A small self-supervised image encoder, trained from scratch.
Model: 32-pixel images, arch repvgg.
Training: adamw at rate 0.0017, 18800 steps.
Data: 195000 training examples, 24.7 epochs.
Rows from block 9, named by matrix and row number. Each number is 500 + 40 x the weight over its row's rms, rounded and kept within 0 to 999. All counts start at 0. Numbers have three digits each. After the name is the row's rms in percent of the matrix's.
# c3: 3x3 conv, stride 2 (model.blocks.9.c3.weight, 256x128x3x3), inputs 60-74, a 3x3 kernel for each
c3.77 100:472537504490512500440475509510543498493540464554477454460574517531497478478477538476527585553501456464464457541541461520597531492488457489476477573518480489437452519555517546507497488552522536489531546525495589430479526456457520505449525519510495480471501476456547523521480510504493476512417490465526494534505429486518508468487470458513496511462472461440527557506483516486516579513545527537444515564465500
c3.78 097:459473435525444454488473430519534444478520534482497524517501448527541507532542462521517521511508514455470522525512489528499513542508556487495574535534537473494551416435532508544449453539441510462468494546502480487490469500557520512468482548496517510498523535496545515574472458526481485483499516495600529499513515430497542507473435456428449453499476454472493447402473451457481539504455518495467433550457456
c3.79 099:494473499510477447509569545463528546472498511477457464450486498480526544483499477521580520539516571514443504437470519522475557518471515505501587511478513495462511520463524469489466495520537544496520534498511480498497485483499495462481592619571543575513565538535545582616473452424502448437472523503531547557535512553474472463530496516456536518495452456462492438438438458439408428483499501466487503501539457
c3.80 108:414476486520502480475490432507477480484479500491545506481541478516580499538559553513510530504507521520508481523520517504449519502467507490500517527539543549542518512441492479505430492444425499475481508475509504491513485516480512510549487528487508519505504528522520520529463484449539490573460467453522514500531483508515514501481492509487511496545536539484535536498481516517482527393336418427451450405403395
c3.81 099:492521573505478486573497529605473459566536440468402402545502486476527478518466503579444484514570476415480450424498517445551519529547504484474491432553485478520516532473472475494476500527513488532569500482435504447542497540514528481553503527555502441507519548510515482487485522574497505526475526596496450461532502418507490450558534572508522528434449531487448488489518529529477480513493520441496466526496461
c3.82 098:518428517424438515443497524455428433515492447571538474407563563581587537554540561520525503552498412538464499479536483470481524525599545467553514553533526492543542486571593497492575513533578524575501479508468547466492506518554518478519470476524551610533502647537527627573416484496520478495513458512557474506549468491501455561489503515474532478445472515505470488570459562562509548478554527562541521468504474
c3.83 101:462567484478454485446526511581506497561570494585559511474419516472474473522445479501452528560465515555535545459478423517488497411538488519511501569499494517503514476458485393528489504468451572563502603487487539451500425524502388513411469387449496463501509484472447506452430521474434513484482485442483475529483483463477549541537524498518499455508527434509546532467514497505538474512455522501507500467527501
c3.84 100:488409462476509463467410409514519485537521519447460463557501572497539544480500510538497495552521470515434520552511499588562518484548496516530526490566492431477466482473460540485487496467493556506480523523497445503507499470536534489511629559555549507486469460515566525510520562572536496557544481528563540533530502491516499515477471452515529528509450444536528506499590540513539581492404462505461465490462472
c3.85 098:462536511515479518491493491471530555566500469495469531448469509485511466560470503484478504455457462532454428405455456491529480529520485496462459555540508503546520512476504409479573469498467506429418485496505525539499417484481452467542440475430539453503486510496497496531497573505491500469516525582442456491424449490486524441477492536456424535484539446456427517495439447456497473481552540535422585523474571
c3.86 098:499440526457552482518390481472442459493499519539450460564530474495416501473509529476432434479497452474465510552467496556508496528496471520454497526468440518551505527495552473451547475467537510542469456473421464580507458406456476391383386371362455487518478494457536470499524528491534504491497474519429432458442471489488519511478476481565432536538486511451490520472533555499471527457507512481526463507519443
c3.87 101:485469517450525496502440496521506473461506505478490454475490517538545601521426516486491469517476547453535459436446414520498508518477466499424499502512509498520491504537558541494558565570537513456415458520453494487520514536537476499503471480486509510472516488503489460455450430421466437500447478451534490521493512507447481494460436440452492478462463415472503486486480468525501480511480498506474504510494532
c3.88 102:491442532557473488550523507522514491505502501415430473440504494559523556515513497456483459481526463450452443488508552525501493525554550490510464474485520429570480540538484517490459481463488521499492406468434407428452515466511501489537523496505600537460497574576536522473552504468484507552513526509520480541496509488493475471482466492489481460479461482513460523522522554482469544410416417380482464417412412
c3.89 102:493468505472469540403491482458473442492521511493474468561464480501547432529431453469471494513522469502506475535506560495532481498498402455500557491467487559486497518482483481448487563563452457451450465514462513537557507508465504500508483512497527461520489476500478487414493526475541520529534501470500450473517505497521513517526542507452516490514438464473476493451475476474495519498490480510504438472508537
c3.90 102:536490480494517466452496476460503508385457475401466484517538455474506542545521545493493519479495484482460438470468522478477480495433495522469533471498451487424471512491513514460502518536538476543592515481523529525549556465445509462435526457401441436476458448479456513488509494511514521537515525583495465516490473453439457471442470496472504559519490516510512511546548553570648616489550520517481500486497467
c3.91 102:470465453394400519424459424556465480461434446503551487457529463498447463505513532509483525501534531512480510494489415439496474479510518531507536517502519458402566524500560457515478489547486476508472479489485455484465549528525530537530549516528560472500458446494523452539459513481504498567494471559482536508468481535561491483462594546498468463480509459497559514527519566543533533500475480525523506476467461
c3.92 098:484522462497496521465528545482505517479456485511556545483455525558489528507477505567513505524531551483541517479470487514472496480492474523462463527492495504505492583554483501507485525534502460507443469435485480492455499456449516512466495451407569545509527570547472522536515441447595492415541452376506507566509563507520495507502553424565481418531488483550497454572500511529492541522472454568508484529538481
c3.93 103:458558511509565493534506499514474498558539497507492481531521442517501488577574537530543483494485544495484476538482529502527540538538525533509498493456510523507431556561506512517501479513536482534498565482544537561537534532466506530536483485458504533543509547521518525523528530547492486488434469490523519492481557519539472564528528499544528531503513498499494512482512496511538502471446466446440444479438420
c3.94 099:452509491548582543470484551559518550441484489552477566444544525505509532481507518521545512555552564511500563446469414424451507520462485502544553503469490541555566518429399508501477392500512507517443465509395476568470500502459513526450479495457491547521442503541512541557387526475481558562577531405536533514558542519562526513497489477504455487489495520482485477386509529478444458448524481471527508527492508
c3.95 097:511540509471503464470530521547496451518547443524469492480483526506442553543498545457465467489451455487473467486488439575511458529447425510529463553493464526489466565464509463495469486429474518541487464461484503521463400449487450470477513475449484517556502482490512501443454486480480494544478511534429430417465451490375491427492525486488517475509475480487481488481483514515393445528534575546570566531590557
c3.96 104:507482475453519493491499478476478496504533458468471461520525452516506524481528492476453493464475456469495467529511451492531558485482454476492516482542519503527503518406444469436406435457477445487452401519379467372444481493533505506482488500476491498479477516456471574547479510518501484484425551533521480474521526504524501492525494506502478454487491470461543427483511445498471530442460433428482459406419463
c3.97 097:502530525552505500452523469507529477485529452500507525513505507521527469537540507527487454535543486521482505480490565471524477404405453481475513497492524589458476496592520553570536515595532493502463503526525509481511514565492490508545603560478423437446444410478503499455621489533519519519497555523509485485490419441466440403514441467505463515552537473499505500504523497476518504547535523515509509521531539
c3.98 098:534533406440548469482489487442497496494482523496551600454436512452507475517509455490474537505491519497570584564588530589577570569525503457505472499472502500532507416478464481474484509486513514442484544480409569449493507528428427571532445502500495543475482515462462569486505487469491449534480462475515581560528618543567571566481515476520539539543505439465440518484493489482535607518549554516541534516475448
c3.99 102:550497471514514543512498543538522541501476489534503514521470507550540460540534535489532504510511527480480514514526483519522533509462530491496501483498481484529506525526524541509575511506524512481459499498469514499478477528495455535502499489445493446446481500477481525429521437491473500496490491473504492499529493500488472508440418436441510418427444403499503523505541487467493469496485539499489473475474493
c3.100 100:526491463476470384503481467502436533486534551461478484455560532484469498522446499463466524478522571476496555501499510525523522559475522498564482460505519469536496484525504467507472480519469489485517578503531529499503552489510539443491563551566521492477470542490530487542519549586552473539520484450498492506455493545420459520443514529457485502483556498502466440492470447481506467538460507480502436495479502
c3.101 097:470476509449468502444490457500509478511562481531525519521486553501526468473507583511487539483490501512504500464510511564507514454447446504431460421477490503551550498452505430495444488457485544532454516510503517531533540521474487468451446460441505428437491454421470479479489520505507505472488512461475449454532544531558524547440500454453505487507521551518569499433495461419413383494545489515486505521552568
c3.102 095:447491466459528514501464460564490513503469466531492528516465478579468528497533496669657592603450609599540529494507495455566554458538510532510562503491514547533554508516496524520499508493576502489502514478478532563481383508519484537490524526553487483483492581403546532472535499494536477469543541484629608625566582627600537582489532530483497502487490510493498440503501502504499508478471532550576528534548528
c3.103 102:436479529482490547469558523554468411596520438513460435572487468442440426568504446420428427556511405542502487468525515500519519459566508515532463522508465566530459528489519514525504439497501479535405545569457528499523529552515497461528466522527540535475483558575539505565594481548549543479590466515546492502521529428597528502450488508566461445542499454490542498519475485460464514491545528498495544487504499
c3.104 102:477423408421503490450449558548480529489484505524492451525542488467495451535514457522508484524519514533504518528520525546512496435468524520520507519535487477494426465477525462464525527516477501450451506523497482517466533456446455478450466547476487521483456467522523532489511527583515507505576533620487487521532553539504519524473452519489555498482469500551554510541540513539524506502561513530469501471542564
c3.105 100:572493483531571496570509507493550512531525533480538540496536508451538530471530532477518496488487532467518496559546465494495476501483488575583518499509510483456416460550517487472497519454508536551571575518524528486502488534449467512487529467472528505555521527532580605625503481439416511474489480374558542507508503487482510521500476516518497483436515502446480503466498548511532530475486520455474466480469454
c3.106 102:539494505496486489498416454509512433483486469477433436506493496480461499525514486422429426446537492444416451544490490473448507508542480453461477512550433437505489525538511484497504515438469476449476504501497528535494529457493525474481453457475474487522437485473447486456493488511527562510445489529512424382484483481498511494441522486532516491524563541480529500512536500477507516535511510494456500509477482
c3.107 097:551566519528473430526450524517483388485485411511538441507503517481520495455455415469437410485520513510496507519485539476514461489433485601549483448508507498497501509493511476496493496480495512503462543436423464515431585536519580525539613614566464494505434507477477428461533584581528505539498536548440488451516500434545462439474460482527512461450483472512582570523508580589576500532487521478475482498454505
c3.108 101:481458470504466524511540507428438437418508378461423480509518490415506481461530515433465469459508448465476503488498453469503478512493505471499483542506443469452499466484540470532555538500549525519492449507541556509546488492490424470481372437468503453477548494463462442483459480539460486508473509542441433403472469458370475464473499515518529622527555527465445478460491491518552510474522481479521470457499458
c3.109 101:515511484546498509530502555529509539531555527557575581464455522427481429450442456460486517525546548522557533477412452499514411462412477458507522479515536485499540507417515514496553515574535484487470471470509558542538487484437423577512383446421537489493436536501522518464433441492445412424452417469442479464465472462483427475432434467436519463515488470488519547509538466526523518542550557536517556541590615
c3.110 101:472533489447502543486504482523461443470486394475414406511431461521441448508500460527463479482459458496485440473457500406557501522497482511526482478514494458497437483529523474512533481512507447471492508518469511505490495475535436465488503507518492586563473443491466449446542594529543535491507492477412453474468501439434453456458478519455457486490509448549520531488517494500497482558533532511511484516459533
c3.111 099:476506502553500492465463496485494501458515429491510428469520519498439505472468626491518501515544518489526494526477479498475508512418486483478459488461473512436491531496507497484515473484523465531543504515492494542501492504501504502430457496456453459414374491442503470482542468543506473522542466534441446455456471437473500504507537528556513503533526552488490453470452503455517507457462449473504439479477485
c3.112 099:442529533464468502439470552518468482497483406502460340462544481501492447499523514542492532523476440485495455384487469438541462556469486536527470524567458493501479479474490537546474528519453496488454502415483493508479555469510544481509509522561493504515466490539521562521499500524514495494500491472522527488486523503486463392436567514497527552486509453436470460495493483430448435546471496514491494446488538
c3.113 098:487485488468509472466512513469528510548442550578554526531476487506490495537455426527535546527510537500586572539487534536487498489499519528507509445495552510515529488508500458495478483449483556514485512534491531529552542576503486492446451551519546575545539523491459486458537547563509461485573539469493439473556472563550496512471492491497484435483501461479557539483470522567505567519565492546525483529510456
c3.114 101:470400462450484486516434462564608548504448560466529501452492443530441523498513441549535540439459585460511626508528496466510561519497538451515533526487520490533479447459482543528494534433525546439488540486505576552478489454473546493424484436362489497501477527431513567517484490471448472458571464461497565585538496513471542521487480424536471470537491547524493455520441460485454528433411474433464459462454388
c3.115 094:500476552442528540542562523527455517557421477563527481518501453491541491455477419608498521573497533592552587471569512506532549453476596519566541505509491506543502419458506479448461467464517498507485503473525480524474480490542420509482489471541520525464564525489485452460578504488484546491523471482614552643621544631667623620522468537441532489512516456521485604513505514549515523497489482480492473550453490
c3.116 101:451471496469551495486513540533460518491548452496424465472517487506497557540553531484428429496556502495479418470468467479485503449416474514494512484554531527544538520495540465506565523475486560502501477495496428511483468473478515527465522505499543565562552525526520517543528541495462491434503501489467519461411437439425452435499516476487509490529489473450494498531472508516533508512540479480482507509467497
c3.117 096:513452548537536535439518507517490493459469442512514492514538466443470489555508514548555437517449476493433467539455437394457466572400492523520450501529547430493564486436533497492563453523549519438465445525513496552503477519482449439493433486492528518555510527534474510506449467507498548508467490495461496474466508492498511424437524548487574527461519499532511474492464468436483483509417522540508511421533511
c3.118 103:490438510504421507552480438548486515565486580511567578506513470535532498534462480533535575491518571498568547563452461436486526474546511506577559581492504489562516479470446532491434517467476491429520458473496519505501414469471420492449423511458413548439450504484466490468513469530487497490471495478530544558553486524535540576530505494510473444522475421499536490495489517519470465490511504549527534540517518
c3.119 102:490507497481475530573470531500530545542514492440443410451461456469510384443445434466499513515439472533501555565534538488519578477561544491519466556593523501479469487520523514550591555586604590543516515531471559470533494515468499446512555550535509483580557461505540531454457476485467464453434486459500511517475460516481429437475518486447481539515444472545512502461469563499583510523513538539530520477491538
c3.120 100:495498536454521478486541499530538572535522484476533564520535512426515512465491471473503482542544542473485457465472466469500461524528494469550526477545498546465556460525482527479482461501433506514482528473551524499506395422434384440496304426399522547480492506487543486460476458540387445431405450493479492430461427380488485455494508486509452460444468501509476495502489570491473479491477479462486475481476502
c3.121 099:480469447566483562530532518472515514456567514469467454437525501527503503405524457504546551577531512448426428520485498496555561501483477485515546544504539525531507423489426508518517494444515487493484477533498462481464585485494547509538544604554562585520563519571569550600559518539481511556512511455469500433495480487455439362467555525503496454571499508530496509460466407446498416499502571559473542515474549
c3.122 100:549499438477516497569501484527518586560515529532484508477510535496494506485475474465490536520504537488522500484484467468493461539522546415499505412467523523493495506419457538463536510477522497489521502458537503496515514478435484455501482508507535512545519516529493512417488440451473514495446478434454475496499502522455459504439432450485470480449510471485501562449543537454544482514526471456489457510490457
c3.123 100:453471455507487460474485444478478490432448451466454433431501441488473457545518555479516449426497408459466443393528459520500526559536475529534595476487525497481486482442533514504539513480573448532514509575460540528525425425393483458476434463496456485424485528578495568548457523519530555515481545511445448489491543523471422443460501457471548521486512482442489476484561524496528591456479531477489537489562491
c3.124 102:528466529499465517454531483510414445534454484451477476516459510483424444514478516548431456447421453520512436532534550500476511497488532487453465457426466489434418547525522577510594519554563495497542512475556507461580487470489524523546494544571465473465477462480444485475457507514457547432488453485395465492489453486464449512477488486509485559514504560487481551569541521512526505481472556469484507463490464
c3.125 099:523468541545519488570558505481488530501543541523521565514482575458506487507460474532433489512506509510485543402507439465469488523522539495475517525434522489496512508511534460500563494466538463471481489535519494515542505444466460509466463436463555540546493537519501525478509456460524460435518470478472487464492535525545510498465455532470530529517475506452540482510549549489559499556500487432445483509469466
c3.126 102:564525567489504538502488536455461394429499487461497520518512488462523454532443505485458535483517509586539533435462511452524456496496540520491510498554521489521503477483526513527509479528477517531496474497551517455517542548477497526510493477424469496553496518484514532518588469481482551600480446496473395454476442392519465515544505431565498447514492497414474467511503476483426464462543533512577590536523533
c3.127 102:494492496512525536498485460500498432483537408454543502459517504549485434454523486482491522500481463474500449442478499462578566553557578507492568498523512482495457481482548524504519478473497458503526466559520444473468474490491546486510509460482610602558518579641555538548511490443539509472500502487480545542434463475490484499514495525506474549516548518529513506508534541540480487487493480502453555513493493
c3.128 102:480435441537437525510439544461499504467573422473448469596509516508429428459504478406522542535533532427453493538516534525515521513502539449503479469586476462521453447505444526482493458504444485498489488512513492547490485436457464440457484438477431455446541535512495514456459500599501571484497503565490516534478559531485428504498394514511517492448479447557490484463515507518560497502456460518484492486516529
c3.129 095:537506536519467523443580466500451467491485508505480562546458518507513490509496510528468443530486548499478528465425508455505431477480511507406469465488533574524510465540498534513492408478499515485525533496467523554497529501536495538504530501423563505482504526496456508425536514475470520516556490465478510478494494544543519610504468466459466453501486503528544496527496521509513503539499561463476528496479509
c3.130 099:486475501487454514443524496488508483542538532479455518420506484472440471446401502472483546501538468480460390491479446492552461503465468526481566450501530476510545501522518515505493527561478504442491508497523499513585506547517539528517478595559501495497511497551518529517480523522526541483488467535499490443494470480411454460500462545463482472502485516511534473535522450534519434563470522513455448506441491
c3.131 099:446607565484490471520508511547478464511501478545452505508422434508465473513497549552496480563502491460436445471468518571502508497504507515491528454518443485491522461551505470487541492490465458471505499526462481510525415509518468501482564512414463452529546476519479490474467488501397432428525458474474528543484460531552525523475501536480492552555494496470550471480525493487497437550478497535496465580532541
c3.132 100:512549569525478532459511488457410485530516426481525581503449476522467524511540565524533500494504497475520504548496463516457500534577579522520566451495496517523556530574556423538504468515487553551514533560563469534535584525510505528530520470494572608637548541547530543494463461511531468518481533485456520438418471421463471469531509501537494544581497518479477505528475480469519558534469526523481478550445528
c3.133 102:453517601523487498490450519430454481467462466465445437458475534525461539528507472458475400450457474476514476460541517453501569475473468464528439469489520527451520483502481454553538545531530468457545515489481450469487463470442532545471510471458457496514478536483513500476469505504481478566515501512496493503516487521468494485498474484525524512441535565470456463474513415575468507560563598601560621563616584
c3.134 097:518594508561568545461518485430511530529517528502562561510447511488523559522542516473511522460494540462495511497426505529425470532394455446492504548426539576525566473497505541481559484499510504560466488490549557558577447419478500474514415422525505519521480450515532490510476452535487478474505498534553512436485498419470465437565496521536504483523504533460476502508514427498536479438471473492461509437504444
c3.135 101:504496487467517479501466504467446474469447464469522465477493491486491546536471534429470584483457473452404566432458533504419499453418482490526421470487443430515468446545547507521569492506518439493553489505511497476550454518478481499533454478441484490446490555539433491564506467473463525447493490481513479532450431474456463459530467414514468491470477494479439500454511415520508485545538548500556527541538532
c3.136 102:518504529496449525517512424493582533526507452493508480524528486437448508444516571489470452491473526553476357467479489530515478478548484554447472518489492495462455498531505514519526479484534500517550530496507547563574405466490375431376440441392499517488495481492476458510433479470428477475483462511497481496479501518475469455532464499543488523515483508444486515485533546516514499496573552565576542515569542
c3.137 099:536482479451509473472487532391509467457498451483482432527441482503458486514540450460436450481491373522484457501549484465489461493539536461512556516523497473481519554522442517517504515560529520503530496480499502494521493475467481474484465485503539480490493520533447475462482437550570498583553520536462464442399480471486508485483535464516543497507486489544505551515512573530589595540469496521464413506454482
c3.138 101:468495484524468502480463455504470543526532460468512418516532501498488548496515494401487525506514521528530474613587580567462582605566580506463525547509566538551516501504521535503484554459521513508539477537577453482504492492426518476468513455481484480502500482468520377461483516539502535491501516540507521488438492483537558512481527521499512526522582511501482519530551554567586521441523440461458501483521457
c3.139 099:466506572461505480528486511500339406433510513429467446453519584462515467413435480537430476499434490503461410477432516462417450484456474559493549476452466494485434520510484517516470527507524500459451480522524519453464480547562512469493457434449560533438443565591501516455457458424387468493436451466521508441502482417493508506528540526528548506556538574545477456551539523487510518562537456482453483485505454
c3.140 098:503477451479487496487482500446437413417493428511489449489531505459442430500523532407503468485505488475482478514494532561524529547592549440553437476502452492498433533508517493504546441501492491427486468501433512512463501498516517505471462442493508414475497451455463439497464490519498521522461465485517500500524429496523539511494489439474498447497385484490490548481489446430494499528492493518514555503466473
c3.141 099:513505509523467475454475488520453522461542514519559511471495498497548541583445533483474497461535448480476506469458463495555469456488474505487514471497470475508531510458497475439420432459508473486490529497460438431500418467468489489466479457465524502514531556526503564484498480494511504495426453457516512531519440516501550504450485534555513520450442447474456429531511492480515468460521522510526473474455446
c3.142 100:454417507506482541508501488492515512494490491505483498549479490506498512530487493532541554525484497465439402482461453464422419488467438464493428498525492487525499462462482431455434398386350501457526562550489535527491513502505512452442463430478471452489516544497484526565482466436469470466504433470504543463498511498480448480495495538508523577546516452473510559518531589533552581477445472468492460459438440
c3.191 104:481389457467457488482447459480494492500489493486450498503447542467504474451496480461476499508522466517481504496488483530539495468441465480503451503529486509488488470433456509466429446455477494401402455411463446443417530477512523526507496527505524494495523483538512539504492539526515534497539536513468489480454485517503482474457531492500494519512562507560545504531557492510501544501486425520468477523467490
c3.192 102:469521519483463571539590603536501481508526491505456491488466518505448526431522522553511440531508459535437496414463473466429492467453513473490456608515418499579485480531528519569590539561562510511573484527508564493491500479480528504519444400450481476480480534484459509511442545447449466461539474492518457494515500479515453428471521440501465462466460513533530458508491468472430465519509510507510547422546504
c3.193 097:457572444468443452499457524513557593499486517538535559464475498482499538497502581524562589513443570584550612549519517521477471514498498467533541527469570522557511473486470485492460460493523553474481518524570494532546545493503447530468449515452479474492453517535459546495501476484547512513491508476602594635572502613578559579486519447499497505494495417498548478447492461475491505520476517531498525526530506
c3.194 098:472514473537493503523477493476499575466541572500533547454446468591415473488477468511550543504541542501526498504513475486509524434498477479508502467471476519437542482538463467544487486493483489498443515446483589522496587555518546536577522577502529538500550499460551500535484523469460538491534467505547475560476484573487507490554524508553501531520552484463446526492523459506585513500436450469446481518538433
c3.195 104:510521498511503518506536529515502512473538490505500458474459563471465468556488518518461473499533540488447517473493460458476491552445532474408424548488423463474445504591519511516607596630566490498481544529551581584574459464482503486469454478456575505548458565517517503538487483476458468447445473514506516503490512493458462456470497465481494504531498505507474502581499536503527573528485488517487446545502480
c3.196 099:503519550534501507529519486476465569515512526514495560480470531548503557555547559497474478585456508548534528479451521470464492470493540476515540459412538503487520457445510476520507562523500472519523515459470530499504501455489527523499545542474481479529490462554490527531430479461527562483561574504439462397406505451471489468528573499525510489553553522554489593529518523579480563464424436456584499447495464
c3.197 099:504486490463481459484490536533471557533502527464532546516522504510466455456523542499550487522501465501527466558490441568434408494504425521499496531403516559479480458527541500516500497486548444504461482436492522566531439434421461495406403374446347511470494463513473486504530453467475495508458462461467466435418448453443432451538554483578561526588500534533430525432482507506500565449485406438468487463473479
c3.198 101:522538459488508522527467504451493539453526581431466522549476568403506527498509454475470525450515532411469517453523544517511481484501515517530481467517536442404515591538526547563506535507506484457521553496585512518556491511444516495523592500476366463535463463539492490484485501501539534562529478455442477521506497556459512496534468452496520469508465416443459473534454492464412528477450476484458478526483491
c3.199 101:502463546481498479533538607496524537540496490489461512504512550475542506508560524511542514510495475516494488402462486477501422404447490504565475498479536520485506457460493512540537491530548536564551522550514530538552498453435479506428519475484553527506521493550547554499480476453484464469458508523553536518535523548515534517473461462503490464521483443496508472504478452513511484525565550532589608539586611
c3.200 100:489448530536575462484517488511540432433467421493485521494461515425497582505550587477501538489527435460446478467486486476486456453451469544544520516478508555555559494524510499516483519499480517494466486488488465520527387446453464480458438446425456489487555553466510518504493456437490470517477500489491464512432499407410430457570608522543501555561570557517521524514475471515551487488495506514471525496482510
c3.201 097:538420553497499502409458433467466497479478497446461503510533402510446508505450504474538547528540489539545470496505475497517446537501515479516491517528488523535581460465491485538522477530556472476492474456525530503515403478517484516542483476560484446495511472447512483533514449456460441467519493456470513498510489477441452487472441472475515488530502522424410442457505477460476503478512548514506513520456487
c3.202 099:556508544570506595502469513421443501488495505435481484574464469462482456484480515520503547535516533488517640546495532470480562497500452388440478505478466506463505491521485507538493519458495467472541520548474526460435562551516616547557514534545551498549552460542527469508564556544567508485505518578428481600441529542470512566511559471540492471498497558570472437453481501478452503452525486480529545516515533
c3.203 104:488539502482509525539549534402448490458508481484443445548454460513481499476504432469469469422500481484485513515565497539522555533513559502452470449542459371482424550527515501491544470523498541444496495473516492516563481487476464488505439472492529514479468470487427457465433506467508524533470461480437385448419472447498441494484516532503495534472506538493567532496547502514514528473479482466488526454474466
c3.204 101:497544490505523466475488484470466420405468430397434456502522485455511514447455495446520497469462489523468512577574573489497543521458540492478502506510463466494449495558518509542501446505517460488486514502532502488486540515525548595574585528525513523446425497385409467468559593561544511547474546557491486480487485532453508535475485491465467492491417566458480544544522502578536510581489518535508535561495556
c3.205 100:530517506485511498477539593519458447500473432453485419429503544448508465429464537449486523483552505557449523571473530514515494481447565498525479484537474506479456458528504502503539501555559496510442493500506523489507500477487505533498474519521485441423488471453456417417518566521517516407513493564500516455503436456525506484492484447510414508549490500420529533389468495464471518530499515539527511511520538
c3.206 098:495514477521474499491407444525470464501491486539511500485513564555483541484545483443525535546474556523483491557512545538595505467476444415458472472417531501506498436490558469530547498457525491517522488487526536523450554596465442540455387537533491525482487488517498456528520498422516539477502530504549532474551558479527480440452486494543433553473481524463518576523525477521486483463512460490557564439536547
c3.207 099:538576532504504510517502460461512501557442438460447464421492483492490489447437501476468455516535495468520533476507405459382445524433421512494534469455525507506489518488473452538526489471474464471481450440426449498472413427430433457444439454439534504515512591504489483509468502494436518514471473545479485485439506420461440474537491530490469493578464542528425446453482439424467395534510455537476484507480458
c3.208 099:506445436431505509486496512549441549466520513493480548488498508510491516524480481517492511490421492477500547498476468431481493502424496513485507446498505447544564421450533446469475487449446547483479529523518499558496444425482522477459394489419448456482452453420568516564506468441478496469528462408541497517512439461531479488433463509469472510450495509511513538517535495506533487483525442548515488480521535
c3.209 095:480480486481545517498515496391411471511486457428477460507465453441518505521509510517442499440478473441502471502515531510484478514499541544572563466535536530481529485541474514442478465498471491479512512457489480525513503467528467508442504465518514509465558520501496521489452521547510441496473493451452531502496483478542513568565555524517466513547523498478458477473418513514524482516530438467523458478429413
c3.210 104:454439413442487477481465441436500523544506490518494524475532516459463482464542546511481523492510531449515555476492460517552477491503467446488521532503497516504526524482501493588537501496570518503377435469506537545538496542512458532500540473412465519539475550523495503546516541484491551548538531466472511504490482520475523512419482471486484436479477464424463482413452435454477482469489508504494572488529504
c3.211 098:499499527414451507480503533557502515512511445481526502496524459482497517549493495512514439557522404548470455514505545505530508482521529588452527548496504538540507476499533554472555523487557494533499444525491491486507509520570531534538577511501489478513501505538537560546522469519543497486537532471539501457510506512510461431524494424526505411519503478546529493560548539540520511500498500524463443504492453
c3.212 096:453480451490463538513529523538570588450515527496533565475538495578474572526483511510503510528501511479524531513459532534549460416455511491492475478447478593533476510467468462527577442442438442490457515450482440502414499546461497497464462570507478447443482462498477508524485512503516524482471560529506503523499484467485534491514439476581508460457499522468522528529536603478556533536496456476508500439457445
c3.213 098:457497490447426535556491545481485514528530521519533473502422512438462465477498513512500496543570489559462427415408449448431481508524513539469482513519489449574503498489414485472474549525427462510509488507499508558529546545520532469516572552533539572575490576457531536415514462526464542489620541533459468530450421441455411386468525531544498477482470516445496462470432469506481467468478505513497482518523501
c3.214 099:477510509504463470467482490488525480523453483499440421440412469501450535477542508432448420521491449554582457487497572464461527497403424504585483569548498563533548498457514547458451459479496492510577516518555453462453500507499430492501459497545463451430446479410506507539533471552482524573494508573442462595492492467476447449431471464483536497524521540496494501487497531508460412496510510506493532461533511
c3.215 100:547530534544503437474475440431485460350445455417443454462496478517491539478562451408445524420481486413404469401473455466439485509472482521503509452514491485461506494518497514455512499528537467497480473524497470479513481471484543455528514479455493425479510456511463448480487542528536526513455556491437442448405433426439451404486467479508490520468499534462524485596468500538445478516503507508488508512471469
c3.216 101:466418481439502397405435459528505559478497513538565506478419435495481541521513525524525551516575557543507571494523503468503493541482556526472509481483504522475533498420484485514564488504498484446454474440522468497510475449516511525584515568471459436503461517506536543540537490443524469527541523445496478518494486526558539482546551459508451517477550511511486480472493526509492486505459456455475421487467514
c3.217 102:466494505449497498442517525436409466394530464509420499518514476503489469496484490473460498517521456531488469444442423498512465480520427515480464453454519509539452473551448556474501536495513461462451496560467535506511526503546485477457462532459514427438455430454401428492490559491529570556535569556452484442503522409525465439478491501489524450562502401472478453506466505500504484531487514535517503534489492
c3.218 099:456490589535509486536484506502445520429494556489545531475492541429541525532466540557534568507535522490498528471525465500461533506470536486493544467515456495517463535504514476498512550537413479525538478461491477515559494549486483499470499544443581464469513449461540498467466535509552518515504497523462479479480479489450494466514535554541498519498471575458535417554491619540438506532440480514461475510476577
c3.219 099:451497480492509430482439448555552506551520550558483577522475558505495475516498455541550557512552591559573542421500443503569469486477486528486488517512504501455516464376477468480463459406484482443428417466465492416427517513436469512510423427449537464508471440525510505512482478418501482481537460544537529542562515536541540524483441435427454488490470467460535527577498499536528450538526501547477476558487474
c3.220 099:459477499491492486502507507417473488467482466443464446473494482474480536537515454509513503449501444448459458490560580483512528500523509529481514445541483457492479481493520567524526533550534522587558461565488483545521544505554573537534567564480561533473559574532513591495516499578488518493445487468505471478490501446471483456538460496539487528464489535536524476518499541497484560472513548503515505479502439
c3.221 101:516441565394505512478431415497463483509556475423439497564536506445506483595483511475454445493545528461451459503477447458525481520494518471462535476506533464491511541497515530498553535510558525477516451487484566526472510546452532498486577551483471410436516394409452489437441510447482442506473531469481447446473536462471439484484534473535500530481470509501542465505529546531548506530512508519493489424500519
c3.222 101:450502526463523519482449489508542496482533515460469437521456510512508485561502459539463456493468527515523451442505449435478494448504480511506530485579499500470485490553496565499547579570521545513515572509562549536474545546492465517472519515501473416445461436441485401384466533438532452481533514458546501465452451462478423431498495478483456544492522485492506483510500473496492476526516540523528570475517526
c3.223 099:468490516524480541434491477518489523488481514517529512466480474523411509476547470477490442489480501505482531410423503479445476492514453475505496469495501534556528452528547497541458501498561472573533482476463583503494548520448500511530467466395483517501545469477445452478539473472471456533483468456475456532499508547493488528526521501454519568463492502568455483526540448495403458479480531522479497472559539
c3.224 103:455515528522539515478450498451412450446390382511446416493495451468518529508500427469470477439513419435439439390427468489481474485474479495473481456484487480469514498512488480468570507477534460498439502537451489496505481496507483514517539494488532507505500541554538545541519544545505468463552495477439435470454455484516462458487487545531546469531535535490499577519444482484517476522497542488521492465464521